config.toml
encoder_norm = "layernorm"
encoder_norm_position = "pre"
encoder_fused_qkv = false
encoder_qk_norm = false
encoder_parallel_block = false
encoder_inner_norm = false
text_encoder_fused_qkv = true
text_encoder_qk_norm = false
text_encoder_drop_path = 0.15
residual_init = "none"
learning_rate = 0.0014
beta2 = 0.999
lr_schedule = "wsd"
Rows from block 2 of the text encoder of a small contrastive image-text model, named by matrix and row number. Rows with one number belong to one neuron. Each number is 128 + 32 x the weight over its row's rms, rounded and kept within 0 to 255. All counts start at 0. Numbers have three digits each.
After each neuron's rows are labels from the 100 texts, of 14848, where the neuron reaches its highest value: "tokens" is the input token at the peak. Only what is clearly more common there than usual is listed. The data: rendered scenes of coloured solids on a plain floor.
# fc1: MLP up (text_encoder.blocks.2.mlp.fc1.weight, 384x192), inputs 96-191
# fc2: MLP down (text_encoder.blocks.2.mlp.fc2.weight, 192x384, transposed), outputs 96-191

fc1.64:128128128106061128172128067114128128128128128193128128128128166107128128128079128133061128160099128128167128128128128128160128128142128128051072214128194083128128128128147112128128131128182128128128102128128128128128176128136128128128146202128144128183128128147128128128128166174128127128
fc2.64:128128128128128128089143153128038049167191128128164128128128128128128128211128161105184143128128128090128120128128128128122132128183128128128082128128128128081141128128128149145128137128128128128128184128128128128128137095128128128019197128128128111128128140142157131128128128137134136082
tokens: "purple"

fc1.75:128085069128128128081152089057111070128188128193062128169205144128182128128166138153128131063128128128128157073137161164128091105128128135111117118128128128128128143128128128128105210128128135076128134128133099056127057090060070039148128143128128110087128128128128128128035128128128128128
fc2.75:128227128128128167103128128203104080146076183095214128128048155128128128128156128064093128128128128146130148128128069080128128128085128128128203128128116128159082116214128148128050128128128128128088128066098128128118128154128122109128128128128128118128140107077128128116168157128186128128
tokens: "purple"

fc1.44:181144128090128068115027131128101128128171188128128128128128128151128128128128080147128081188131128128132128128096128036128128128076177128128128128114128116137128106085067092054128128140159128070128134128168159128128120211128093128128245128128168075128085128128128055128128192084128143166
fc2.44:151128105099177128128128155144101128161190128128128142148146128160128115128083091166128128128162147128169159135128128084128128106089128137128169128086231107128174108128128059066128168128128179087128128128194189128128094192128128161128156128128128047128128056128128051128128205128128170154
tokens: "teal"

fc1.251:128094161128128128128128083155032128128110158192128113122151128174128098152162128128108128142128128114157128128128128128077088041128128128021128093082158128118115176064118108128128128128128174128128128128091128128128128157131103176132164151107129128130128132128115128114128155099128069128
fc2.251:128128128128128112172128187128075144128128128128162128128140110128128128128128181128128128128107136128128120084095108128088128128128166184089158132146189094128226128104122128050032125125128128126128131140128128128104170193140145142135098128232128128119193128178128080198073128128075128128
tokens: "the"; "<end>"; "cylinder"; "teal"

fc1.331:190144128039128023053075128138128211128128128211128128128048080128128061128128132128128061149128128121106128128128128128128128125128169101128154128190128136093196128169140128128128128128128128128100128169155128128072128173128131190131172128128128104093128128100128128155073128118082128096
fc2.331:100128059129128128128128166128128157128189100128128175148166133128129164105178128162128128154198128128191166128132141174128089128096178185128175096128128128111098101102128128122128201151152148128128093128249128140128128128128133128128060128092088053128128083128133132128054210078107165128
tokens: "teal"

fc1.350:139128091179128128084128058128128172150128128127128128128128128128160128201147128088128128204128128109128128128189194128128128132128144128128144128117128128128128128128146128114196171048128128128154128128128129128128128128128095128098161128128196103128128202165128128187128128173084199128
fc2.350:128137135086246091172148169128128128128127139128182134128133172118142128161080128063128149128128134187075128201128128169128141128080128028099128128128136128105128128128161128128128128175035203134128105159128126128073122128180128128128113128127163174128128100140201128128134098014128128128
tokens: "<end>"; "brown"; "pink"; "teal"

fc1.290:067128171188149128089107108063057128121117106128128128199128128150128130128128128125128136128080173154122128129095071062128128128128128128128059125128165113088103190029128099128128180158128128157128123128128107128140118128128118117165128114050128128128128112105128128163128128128128121128
fc2.290:128092092128128194128128128128128128062122074128105128128071156128160128084128096128149128128125128128128128128206128128142200140128128253128064128128128072081136170146128085128128128070134128128128155101213128128044072116128121128135092116128128097100110180118128128128128121174107140139
tokens: "blue"; "and"; "cylinder"; "tube"

fc1.200:128128128128085128140128121204017128128092114128128128128175128190128215128128213128128128135153128109192098128081051128128128128128128168071091128128078128158128128128128153128128114144128132201128128128068107000128128105128101045128147138142206128125139128069113096127128214128128109128
fc2.200:128182223128128128078086128154128114239128171123060128103128128134128128162128197128161128102055117087141128128128143128128128127128128128065040128128128128173119142129128124167128128138172128128128154128074128051128128128188101128128128149128128071128096032095148177143116180140228082128
tokens: "purple"

fc1.165:128128128149128128128128142128128121128128128132128107183111176128128128136128128128128150112104128128128110028128064118135128144097018192057148128128041128128128135128020110128128128128128154102143099028041074128079128179150128074128201128128130052128128128173101128128171128052123159128
fc2.165:069128139128128192169154128061128218055128072087128128128128128128165079079128128128128128203128106128128128128142128140128126070128215076179128116128196128150128128135128128128128128128131102128128128171128199105064128128057078134128128128128119128145133176128150128125128171200128096089
tokens: "tube"; "jack"

fc1.201:128135213150128222165128066128050144128128144128128128128128128128128128152106128128128128128121128128128084129128128104019128196109128128102128209125128128155159129173128095096128128128071128129196128147128149049128130164128130120128114128126179146128128128066128128128081128127128128085
fc2.201:120128203080128138162128128107141128174128130146171075103128128034128128130128128128128128171063128128128128128152128128176128128199128128102128128128128128147115128128161128147128000066128136139128167128185128128082080103128145128128128128140124128097077146092058135128128082178128200123
tokens: "and"; "pink"

fc1.14:124131128128128128138067128177128128128128128104128175151128082128210078089110195128128111128128128128153128128128123127055191123128128128128128128128125048128128184079143068160128127128071106067128128128128128128144132128166128208118128128114112128128128128128141106112149100128128128128
fc2.14:128217128195128104128164128128128128030128126128162132128174128128128128054128128128128128128150179108230128128128128128128125012128128085122128128149128128128094128128104116085128128128128128128097165128119128192106128026128128058109128130172128128128128128128101128061128128128065167073
tokens: "orange"; "pink"; "red"

fc1.161:128128128167128128175128151090128128128128052090128134209128164128157117128128128249128166128000128128176025128128128128128128140063128128140071128117128124128128115128128128093128112092128128146128138111128128128128128129128128148128122128128157128128126128128128045130106128112055141179
fc2.161:209135167128128184128128128174079128119156128128128128128137139114128128128056128128234128073128128128128128166193128128060118128128128115128103139058128086082140128128032046128128128128083128156128149128100128128139128119166128128128128238140095128159112128121108128128142128128128128128
tokens: "disc"

fc1.288:128077156196129128136027128138077128097128097097091108164120128138151128169082128189128128090193128128128086144149128128040128128128138132128128167067128128128128128128068128146132128128128132128128128042036128054128128128095123161128128128144128192128166128128103122128128172104128128217
fc2.288:128128150128128190128128128128015128155144131147128171128117128141128076128128128147128054091094128128128102128128128123128133128128127000177128128128128220185110130156164128109128128128128128128195128128128119126128090052077109206128128123154111128129128131098128070128128128123128128092
tokens: "a"

fc1.31:128128115187128246117169128128143128128172122197214128128128149122130130077128128128017128128152196152147170095128128064128128216128140219128128128128128128102128128121128081128128128205128153144128128077151107128160128128122128128171128097128128109128128101128128128155123128128128086050
fc2.31:157128128128109189128128082128109191128128123167128114128128128145166128092128219128128128144128128144185112175128128128128128047128074054115125128128128128128128158127128128128092028128128128128081128110219128190073129128098128128128128128163141086128184196056128059125177128128117150128
tokens: "and"; "the"; "<end>"; "glossy"

fc1.338:111049146128128142128144128149109128222128128128128128128128114128128036128128128128195152128128128128128133128108077040084187128128128000176128128124128087128128154128128128160128128128067128128132151128146160128128045128096128128128128123128128112128128172128174128159075188128115233207
fc2.338:188128087115128124131128128128208128128128017128115066146128128075208128128121102129187128128238171128144136128128180128114076184124128199141147128128122130128128128128128151124109128081186128128171128145128128128128128067101106128128108128113058128071048128172052025128049128139128128080
tokens: "orange"; ","; "cube"

fc1.140:128128176128143128128128128128128152128128128128128128208128174128128128128128128128113128128128206115189128128116128045098057087128064192128063125128128097128128145019083128119128108090128128128128128128059128043128071128110028138166150128143128128081171128110128128128128191123103128173
fc2.140:114128146080128172103128169128128128128128128132128121128128128128183172099128172128075128122128117183133128102135057150128128128127126128128140129128128135128128154128076128128128131128027128127149128128168128169128128128128128128111114128128128128128150235039121074189000167128067128128
tokens: ","; "disc"

fc1.270:128128129032185145132128232127107083066128218128156118128174128124201128128128192149128185128048128128128128128128180089128047128128128086144128124128128128128059128161188128128078128128128110060128058088128128070114118137130195128128076148128126137128128128087128128024128077128133210128
fc2.270:185199128128100128115128128128142128128128128053128105128128186148128128079115119128128128100136072201128143128128128128126109054128185120125100128128055128100213145179128095128171146128128130216116172128128128128094128128087109079128128128192089195119155128128128191150148119095128128132
tokens: "tube"; "metallic"

fc1.232:128128128128016128078128128128176128091205217095103161128128143103100107118086128128212128040128128128088128128163100193067128178154128128128128128101128128128128128128119128133128128172128049128156122147121128128128092099150128188128128067143128128140170128175125128128128128128128169104
fc2.232:128179112146197159199118038128148128128128128135128128128128128128128128128085160128125165128066128128176128072100128128182128057145192128128128161128128135128089190176128128159128128128081128128128062128128166128130128128116128113127128128128128144164167128065045128095176128128170128076
tokens: "a"; "capsule"

fc1.247:164086128240128148128128155159022128171128128115103093114128140128128128131128125128128123113128129141188128093128057138128072034096058128128128128054128128128145128059113084074128128128128128083229128128092128128128128128128128128128128128128158098167128137128121069193079192128159106144
fc2.247:128058117128128128028128128128054127142065093128128128128128143128128128128128070128128078128100128128128159107083219128128128013126128155155092128128128128159192128128100128128083128128082080128168128183128128061128163128128128128128197087128128128128135128128128128101153112079128134128
tokens: "blue"; "cylinder"; "cube"

fc1.227:128139128128105128044128128205128128081181244128151128132099128128184088128128128128150128128113142128184128128083128144128147128131169128128056146128128049128128128080137096128171128029103086128111174085119128128128131191099128128160180128128128084128194128093128128128120113128128161128
fc2.227:128010128128128128146140149128128128144156118128077086150148128166104128076128161054128128128128128154128128123128171128130128143148161128128128128081128128128128091128128200123128130128128128128128128219108128128128128128157128213119060128129139120128223128128097101128141173128102101128
tokens: "checkered"; "<end>"; "dotted"; "blotchy"

fc1.298:128085128128187170128156136128128123125128237128144128142128128128128128153110128082177191128128158128128133091092128128199128043128128128128128090128128128111128128074160096158183255128128128132088036128157093128100128128128074128128062161128128175105054128176128128131128128148128128128
fc2.298:128082110038184128115110128151089128138128128175128128138084114120117128090064130126128144128136131128160124168112130128059128099097146105128128128128128128128128128128128152189114128068163128128095128128128128195102128128047133119156128128107062127128128061128128150128103128128134128128
tokens: "a"; "purple"

fc1.326:130128128149128124128128128128136128115181128147124056101128128128051128138128128128128128148102146128064143128181128128136157015131162128159128128128128128100104177128124107159140128128121128128128128128113099073057123200112128128077132154128128111128136128091128207170159062128127128128
fc2.326:128128128123128128148128128128128128109183111079133137081128128128090128133128128128128102179170129151128149131128128172128128084091226128128128156128128128128128125123117128128195128113128129160131161128128048179128128081188151116128094121208128128202128137103128148128211206128202154128
tokens: "purple"

fc1.1:044128128128078088128128105113139101128128196110128082074128178128128145165100136128128128128116154163128089128128128128078128128128129128128138128128145128047066128173082128128128229128124128065128059133128087127128128128173143156131079128116089128128117128128153128080128128132102128128
fc2.1:128128185171225094128148128140128128060115128128083173128067128096128128128128128126156128128128128125128128197165075105128181128128128145128100128128255146156128128200128175128128128130127123109165126119128128140147182128128118072128226117128057128128082128122128128128148180114128128128
tokens: "teal"; "grey"; "wedge"; "cube"

fc1.312:137128128182169128128044066128128124129101124174128137128131204129174144125128128115155128142128142128207128128128069104128008075128117128110101128036128128128117113076074128128135128128100128128168123128128099128128136184128059115128129128128209181128155130102167097126128144128096128141
fc2.312:128152159098128117128161102092115128147185161128128128108120128141128128128128128101128125211128108238128128148176082128164128015179086042197128052051171134128128203148111145128086128171172209128119128128128128128104108128082128153128128128151121106199128128069128128137080128128128141066
tokens: "the"; "ball"; "to"; "glossy"

fc1.56:128147217187143128162128191111128255092128047124128128198128147128159128128121128128128128134081202133113128128128098128128128149128128128086004128159128152155116128050128033128129128128128128128128128128128128128075127123128077128144133150128140128112128155128097105171121135128128128128
fc2.56:143166019128128153183091128128106099128128128119128128119128111128128128149085128128089128128145162128128128150128128128103128146128128128128135128128005128128056128128134128118118146052128128229128128170117083128140128128128128128142233128202128112128128128099193056128191128128070128127
tokens: ","

fc1.113:128128093119128128128097128183128140128155128128128158128128128128165090128079090128128029114074128171128040128156097128048087128128038120068159128072183097128128128128128128128113128088128116128128128137128128111124127115128128076189199101128143156088128128128128091128128128128156128128
fc2.113:128128128228180128128128128128128128128128128128118177128128128186128148128128016074128128128031128106125128205128154128050064040128128186128127128070128128128128128128128128128135128063128128121053128177173141128128128128128128128171094139128044190061128103128154128172167122128087128133
tokens: "tube"

fc1.274:139054128155185128128091128187046105185128128128165128128128128201141128128128129128128060101128067128128029128128128110128128025129130128083175182128137128114128130086137151035128128123128128128128090128098128075108128128138107128084255119150132128128128128128200077107143167144131128162
fc2.274:135101115152128128128157212172128061128193128033121128095128151128115130128107057124223164099167066160151128128128128099064134105128142128128199169057174128128195125128033128082075145128164128128141128154134128161128128204128128153128128133128088101128118114128108087098128126128128119133
tokens: "teal"; "<end>"

fc1.126:128128085128128128128128128153076170168128128123084140128182128128158128128041128128128071128128128195176090180128128052072128060128081128110128140148095128165128107128128128179128090128094116128053189128128128117169182128024120128181128103128106193066128128128132137168128177145128179066
fc2.126:128145128180159113128176153158128128160128159128105128128128134128129128128128128115128128128128128100128106184205186128110128094066057118110158123128103118089200134133128122128128091128204062128106138182139112130163199196157119128128067117128073232128090085128138217128128151145128158118
tokens: "orange"; "cube"

fc1.191:128094216128109128093097128069045128194070128192152146128128128147128169128118103223128061081128192128128128117065131128128096091128065126128128081128151086128128180128128128046128128042206115150128106130128139078107079128096134092098188104058147169128165128128128101128050170128128096128
fc2.191:128160128070128177159114128170128102128128193128128135128192128128131128168157155155111143137194128081047134128128090128128128121159108087084128121128128131213128140128128140068184167137128209132128135128128169110172090128176128150038128108128128128128128128128128171070128128151128128128
tokens: "brown"

fc1.297:162153120095102128081128230186128128138068201074128128089128187134098076133087128128160095128128128128128128128006144128110128128131167128139139128088128128128123063128164188160128128128126203141120128128128136145115162128168128144114128099210128128128128118128128167128174064128210163128
fc2.297:128128074128128128128128128128128066167116037128059128153128124133128213128194130128128128128081128040134128128128128119183128154199128128128128128128128158128128158128128128128128128128190133128128198215128141128128128128207128128162125094079162100102128128177199128142128128101136131160
tokens: "tube"; "egg"; "to"

fc1.50:184117111069128131128099100128000128128171053128105128128128128128128128128068128128105028181097122128208000157132128107091099102057128139128109173172158128178128146018104128128143128128123093128128127130128102085128143128128128152191128106125149118128195131128128128173049237127084128128
fc2.50:128226191128205115109128128128146161128128128074046128115128128172128128079059128175128128173064128123128128128128204128128097104086041128128128128113128128128130091144128077128128128034128128112128145212128168087128127192128128128128086128070080166128123128104128128117088073128128128128
tokens: "orange"; "red"; "teal"

fc1.104:103128128126119057066071092128014128219121157187172128128128146121128188128104128107128128128128119128128128128128128128086128043128128128128128126063128098174128128128088128128128122128128128165178152131089105103128189128053128128128147128120168128100128097089128123128108128128128099174
fc2.104:128128128128128123128128170160059128128151181128055046000128128128128128102128094134121116128128036149128152107117149128156128047128098061013128128128128128069060073093127149128016143128128128128176128128128128121144128128128128128128189128147128190128128129128191128090128092128128128143
tokens: "brown"; "red"; "teal"

fc1.258:128125223079106128128128128165043128146059128119128128109182205157135172139128209233128128128138128128122128128128128128135128128129128167128128081093161141128205218128128180128128128128203128128128100148138043128058128178027149145069208133128198140128128128084128128128128159100128128128
fc2.258:128128128094137102159151195131128094128128128083128106128128153128096138244128121055092128150151095128096106128128052099128128128150128128075128139128104128128128163212145128096128141128221083128151097128158128128144128128128056200128128144128125110038128093087136184104128128149128128128
tokens: "brown"; "white"; "cube"

fc1.167:128128196128128128128128128128128154195128119186161175128165152128127128128128128128128128150022163243104128133137128128128120128155050128128109128158222053088175128128128128065128061065128128128128128128128128128099125204118128128098128128129155128128128128020138128128128146128128128084
fc2.167:128128128029128128128128052128128128128128146100128128128128128128089128128128128128128051128056128128072111114113128128150049083049128029128128128157127128128128128209128209128128128128122027142128128128128128200128128128166072128128039163156127128123128128128149093121111089128128154126
tokens: "<end>"

fc1.351:128128112125128128128168128102128183128128165213128238143128097116087100070128104133066128128128128128154095128128125079128113128041101128137174057128160142128143143128128158167202076144162128126128155128134129128128128128116128147146088116121092128128182111128061094128128184128128128086
fc2.351:128114128178128179120128117128146128128126128072141165186128128202164128128068179128174172128128137128128121228128128128128097079154128192084075150128128099128128128128128128065133168104128098139128128158143128086128128128069128101110128128128146192130128128088189109073128103184128128128
tokens: "<end>"; "green"

fc1.61:204128128144140128091128089130128172101050128128180198128133165128128128128128128194108152147128178128128158128128128128060128128151148137103128128102128128128128140128128096114128128149128128128128128128097128007128128128076128128158130128128128128154128128052128128128000147128128119073
fc2.61:094128130143128128128097093128160128128136091128128128128108128128173128141128128034128047128128128149128128154083128145073128128176128128159128088072243140150128128128137142140128062128128128122128194155128119128128179128068128128148086128182166144102128121068128128180128169128128242128
tokens: "checkered"; "striped"; "blotchy"; "dotted"

fc1.100:128063128128128128108039128203022128197102182149110128128128128158114128111128128077176124128106189128203128128128128128128052128107036135071128107128128128127128128128084138128154128134128155144232137128106128071105135186128105128128063128128128128128141128096128110152128184128162128128
fc2.100:128128128187128066105128128128108128128128108128115128128238128128128128161128185128140176128110079117122124128128137146192127014128128146158104128128128128128128128086122128141128128128128128128128128128128191093072210206128128128064128128128129128128128128165241128128090128169128128128
tokens: "brown"; "yellow"; "tube"

fc1.105:128128164128192128099128095116128148133128153192128116128128128128128128102128128128158128128097144190128100128025128141128120128117100159128110128128128165128101128120128128128180162128128122143128202128128127090160128104128111115128127128100196179128128128054128128152074135124128142128
fc2.105:148128201128128128113128128128097110182128176114128128060179128128148128128114154128061128074144093128114128175119172090105137128144128128128198032128128098170128128134134128176128029128128128169128128162174128128137081128075128128128128131128128128128128134138128128128255128128093128145
tokens: "and"; "cube"; "hexagonal"; "blotchy"

fc1.197:184128087128203185125128113128128128128140145128078128180131128128047190128218128147054197108128100128060128128140169128161139128123120128085171128128199096128128128135128128143128128128147128100074128123128112144182131118128128159128116128128128131128129178164117180180255146182128123033
fc2.197:128198128128128128128196128107128128128066151128142144128128128160186068120128199128128097143089185128062128172126171128145128079128120047128128141128154211075128107128128097112086074128128128128131236128128169094149128131128147128128188128128203169179081128128128128152128128128152128128
tokens: "a"; "and"; "left"

fc1.9:101213172128204128128187153145128128173136074095128128144128128128128128128128128128128128128059128133128097113128128128128128116128128128076081128113128120135128128066128128128128122164166128128060128128093128122128165144039015128114128128128128128128128147104096128128146199128070128128
fc2.9:128143128155125128128128128113246128128132071084104172174128150128128128128057128128169128128067114100128154112208128128136080040048128147128128109060128128128128102128128103128128128021129128085128135174128108128125128158128113128128066128120128128173128174128128128169128128128079128128
tokens: "blue"; "white"; "green"

fc1.58:128097140183174227128128128099128128128182128125128125128150176234077116129143128128128128128103128109128128128128128069179131102128121099128147098131106128133128128068190128139128128119128110128128128095159128128135070127102070141128115128128160115063128089128018128128128128128128128128
fc2.58:128128157128048159019071102128132133128128128128135186127159193100128128128128135116128087128128120128109063225215105128115123128128128128128128128092128132021128128007118132165128153075124128145128128128128154084122128128128151126161147100070159128128174128111220128128128128141128128098
tokens: ","; "chain"

fc1.286:128128128128128026076006076128053153221166148128128169128128128181128116128128128128128091187128128086128091128137050066146062098128174064046162128062153067172180105128098128109128128128128128128128142128128094128128127207128098145128198079128133128105128090128128141128128186090085128113
fc2.286:128112102128128146128128128145084128177186103128128121088128128128080115096128095154128128128169116203176174128128128117106128128128214165077179128128128128128190089128141128074027170114128128128128128201228186125140175211173128163128128080128128128128128034128128096045042128069097133128
tokens: "teal"

fc1.106:128128128128197164120100128074128128128128128128095128161128128128071128118113128128128128098034128063128039116110128095128128085072026131128058128115128128135128161054128054101128133101126128128240148052057128077128058128139067128150128128128147069128126128110062024124113180142168153128
fc2.106:128128158156128142128104128128128128128151128117128128128090109139128136108116128146128128128074128089128121128128023183121128100089102124128128128128128128128101128074128128102128108136128073080128128152114128128128186128128046128128175147044128128128128143097128093182128201173128217173
tokens: "blue"; "purple"; ","; "dome"

fc1.23:128128128128128117128128083128075128128128128181160128158128164142224128180118128166128116128149106115154128149128128110051128128154102128103143128128101073095128128103128128128128128067128082175128084020041128128104062128128128128188202128141194134134126128128128128128128117128128128128
fc2.23:128184128109128128180180128128128118128128110138128128128101152182123128173087128128128140129128098128063117128206061091128151128142199073156138128128128128128128155192128128100114128128128068138141128128128136128128016128128161143128128128150125138152098180148119128128119000224103066128
tokens: ","; "<end>"; "tube"; "to"

fc1.115:128128227128169128128128160169128170128128128108141105198164128128227128182128128192106128128107159146128136128128128128062122128130169138128108114128106078128156175069128128128128128027156128074128128048073072128073123216046072108089209130064128104128102128128139126128128128118128111152
fc2.115:128128107090128217187131128090111233178175114216181159176128089128152111131091128156128128191128109058164128128128128128158153182128128106132103128128128048128128128128128128128169128128177102128119128138128128125128122116128170128090128128129133091213128170094128102128127128128128128128
tokens: "a"; "<end>"

fc1.281:128069184128173070095128128128084200128089048128128128190128128133148128128128191203128128131048196198128098128128128128128099128069142128078128128128147119166161167072128096041128128128128200094128128103128128129099128128128128128128178120128173121128128128096102128135120119128128114178
fc2.281:128063151058128128128115055128128128128128128214125129205128128128128123088128156183125128128154128085171128069084109128111075071128128163128135039128128073128166119084070109122159128128105125082154127099128132128128130204128120088057188128106163105128128130128128115187128183128128128189
tokens: "teal"; "cube"

fc1.360:128043128128137228121126128128127201128109128128128141173128128167073126128099128128128080128128150128128128128128128189128136128029128103128167128128128129113128189128128128147128128128120128121152172081128128105077128143087133128149128128105162128128106128128122061128124128113128152128
fc2.360:126162128128128088134093128131128120176128128143167128128114159128163124088185128128128119128059128128128077128128153128156069155170128216133077125128186140136089128106091128128130092183128185128128183080116056059118128148166128171128128128128128128128128128128128161220128192128128128128
tokens: "the"; "checkered"; "matte"; "striped"

fc1.125:128128128128128099053064177128128128128112094128192158169128128143128110105093128167128084128092207140078128083057105120128115128058128041073128098143128133146128135128125084091221128152203180128211155140136082123105082139128134128141128093063128165128128128065077128128084128135128128103
fc2.125:142128186058128128163128128128128128129172128170128128128128128128190128128128128130159128128128128066128148086102040093128128074128128128128198128029166128128103128061090128128128097128193128128076147128192075089102164126128063111128128128136128099190115060146128128183174217128057209181
tokens: "teal"

fc1.379:128134128128232070080128214128109128038128118128128186057128128128138128128109164124077082098128111128096109081151128141107077141128115128128140071128091128128114172128128150128083133028128057166081108128128177142128128189128099128128052128128128173128168113167040134031127128156128173180
fc2.379:128060128128106134128128128171128128128101128128126099114081235147210148080134152047210158128053128128128176128198128128115100128091128128128154173157103128142072143128128128121151128128065112128093125114165184121156128141128113123128156128129151064192122045120128096127128100097119115110
tokens: "a"; "dome"; "cog"; "disc"

fc1.282:151128128128112128128119128128128170128128078152194200178128128137128135160128128128097116135072153128078128128128134128128103128062095096128128084128128128136200169128128128128128128128128128128231128114128106095056128214126128166128154153128128106128093128128128141128112128146128121128
fc2.282:128110128089128055178128149107128128183128186163195128128059112140128128128128128123128112131164071030128128128159128128141046126128098128128186128128128128128128128163041128168128128128128125144164201109128146171128033128128124173128052171147128128128121128099045128128128128186128128168
tokens: "a"; "<end>"; "the"

fc1.15:128128131255075128102128128128128128128135128217128128223128205128035132104128128128071188128088170178128128104128128115061128129128118153128117128124128128164200128112105128128089114128125128178128101128090128128212143116140124128092128128128078132128090176128128128128128128128164139062
fc2.15:128178128084128044028121189125128128128044106128128128097128128128128128128128122120135128175128128128120128128163128056128107121174113128132128123088094128128118119128210077128099174128128082128121132128128136128128148128128165117128193218153128128101128128058128114128128120104128128128
tokens: ","; "spring"

fc1.375:128128156114150128160128157066041237190113128128128096116128128128128128076128128144079050128112103108141105128128128128042118096114128128047128144127151128128058128075128080128174114128128122128128090128128158019128127059128128139114098128095128128128162133091128128128083198128128128128
fc2.375:128128164128110082088128128128124128202108128128102128128128171128128128098082152128072128128095113119091128110159128128144098068128128171128128128130130160128128128131051170105154173106128110089128118196128128128091128136128153071128128128128128128115096128094170202128131128127104144128
tokens: "orange"; "hexagonal"; "cube"; "dome"

fc1.275:172128128128128122128128128128128128138128128113128128198090170091128128141131128128086128099098147128128128128128128087122128075052128128089096128128079163151128174036014128144128128128128128069128073128006111128128128128128050128171229127128128128182128128181041105128198199059136173128
fc2.275:116128228128128128109128140125128135128199107154131221128078128128128148074128156128128071200084128128134128133128128095128129128128147128140075133128166128176128092171128088118128146145243128128151140214159128128128176128128128128128038124128128128164128136002140128124128128178128128048
tokens: ","; "dome"; "cube"; "matte"

fc1.98:128108176128150128128128124128128128140128128168128128128128147168062128145128105128128128090100139168128128128127128128111083118128128128128128128155128128128128128128128000128128057079172097128183128150110114128083128128131128123067128128094128058128128036128128118128152128128128174191
fc2.98:128128128136128128156128128181128128128128255128123079128163127128088128131209128128092128128128128111128128128107128128144118160128128088127128076128064128121210063118128128128107128128114128128205128128128128128122128101128128130100128180148128081128055076117128151148128128098233139128
tokens: "disc"; "hexagonal"; "dome"

fc1.87:121045121128128230128000124128054150128128128216128156139083139128128128128128113163128123142128128128159128128128128106128128144128128128128128128128090128155080128128093128128128181128139128128128128128104128064137070096128128121185135128072128128128128117128029099213128148128128126128
fc2.87:128083157128090123153074125193107128121125128128128202211128108122128193128128128128139128128128128153151148128128073091128144162128170128128173079128151078128071139078128128138128128117166128128128181057128083100073141128105085071128191154128128128169105104128128128192183146108128128128
tokens: "tube"; "and"; "frame"; "purple"

fc1.195:128079178235128128098068128125006128194169128128128119128128095128128148128128096169128128092128119121155062106118078150060128128056064128112128128118128111140140128092103120055128128128100128128255147128128100072057100128065128083128179128087128128198128175058111035140097167127163108128
fc2.195:128037128128154091124128132191043128128128128128128128128122128128036128128128058162114098128078128128177128121050217128103059128145085128128128128098161128151062128128128128120097089128114119128190128128128128128128128172128139128110128091128155174184128128081117128128128127071169116128
tokens: "purple"; "teal"; "blue"

fc1.223:148128128128120082175128102151128128195128128128128115196113045058128129139128128158205163100128122021128128080128128094065128128207128128128128131089095118102061213128087128128145128127083058120128128128211104127128158083175128169128125128128128191083070128128128128128076128159083147128
fc2.223:128128128128128128128128011128134128113128099255128128128174128128128083167060128128094225128135127141150128128150128128128128128081217128128128128128195128128128128125148128128128073128128128130168103070128175128128119128128167128128054128141128128128128128128143075128177037137128128128
tokens: ","; "<end>"; "hexagonal"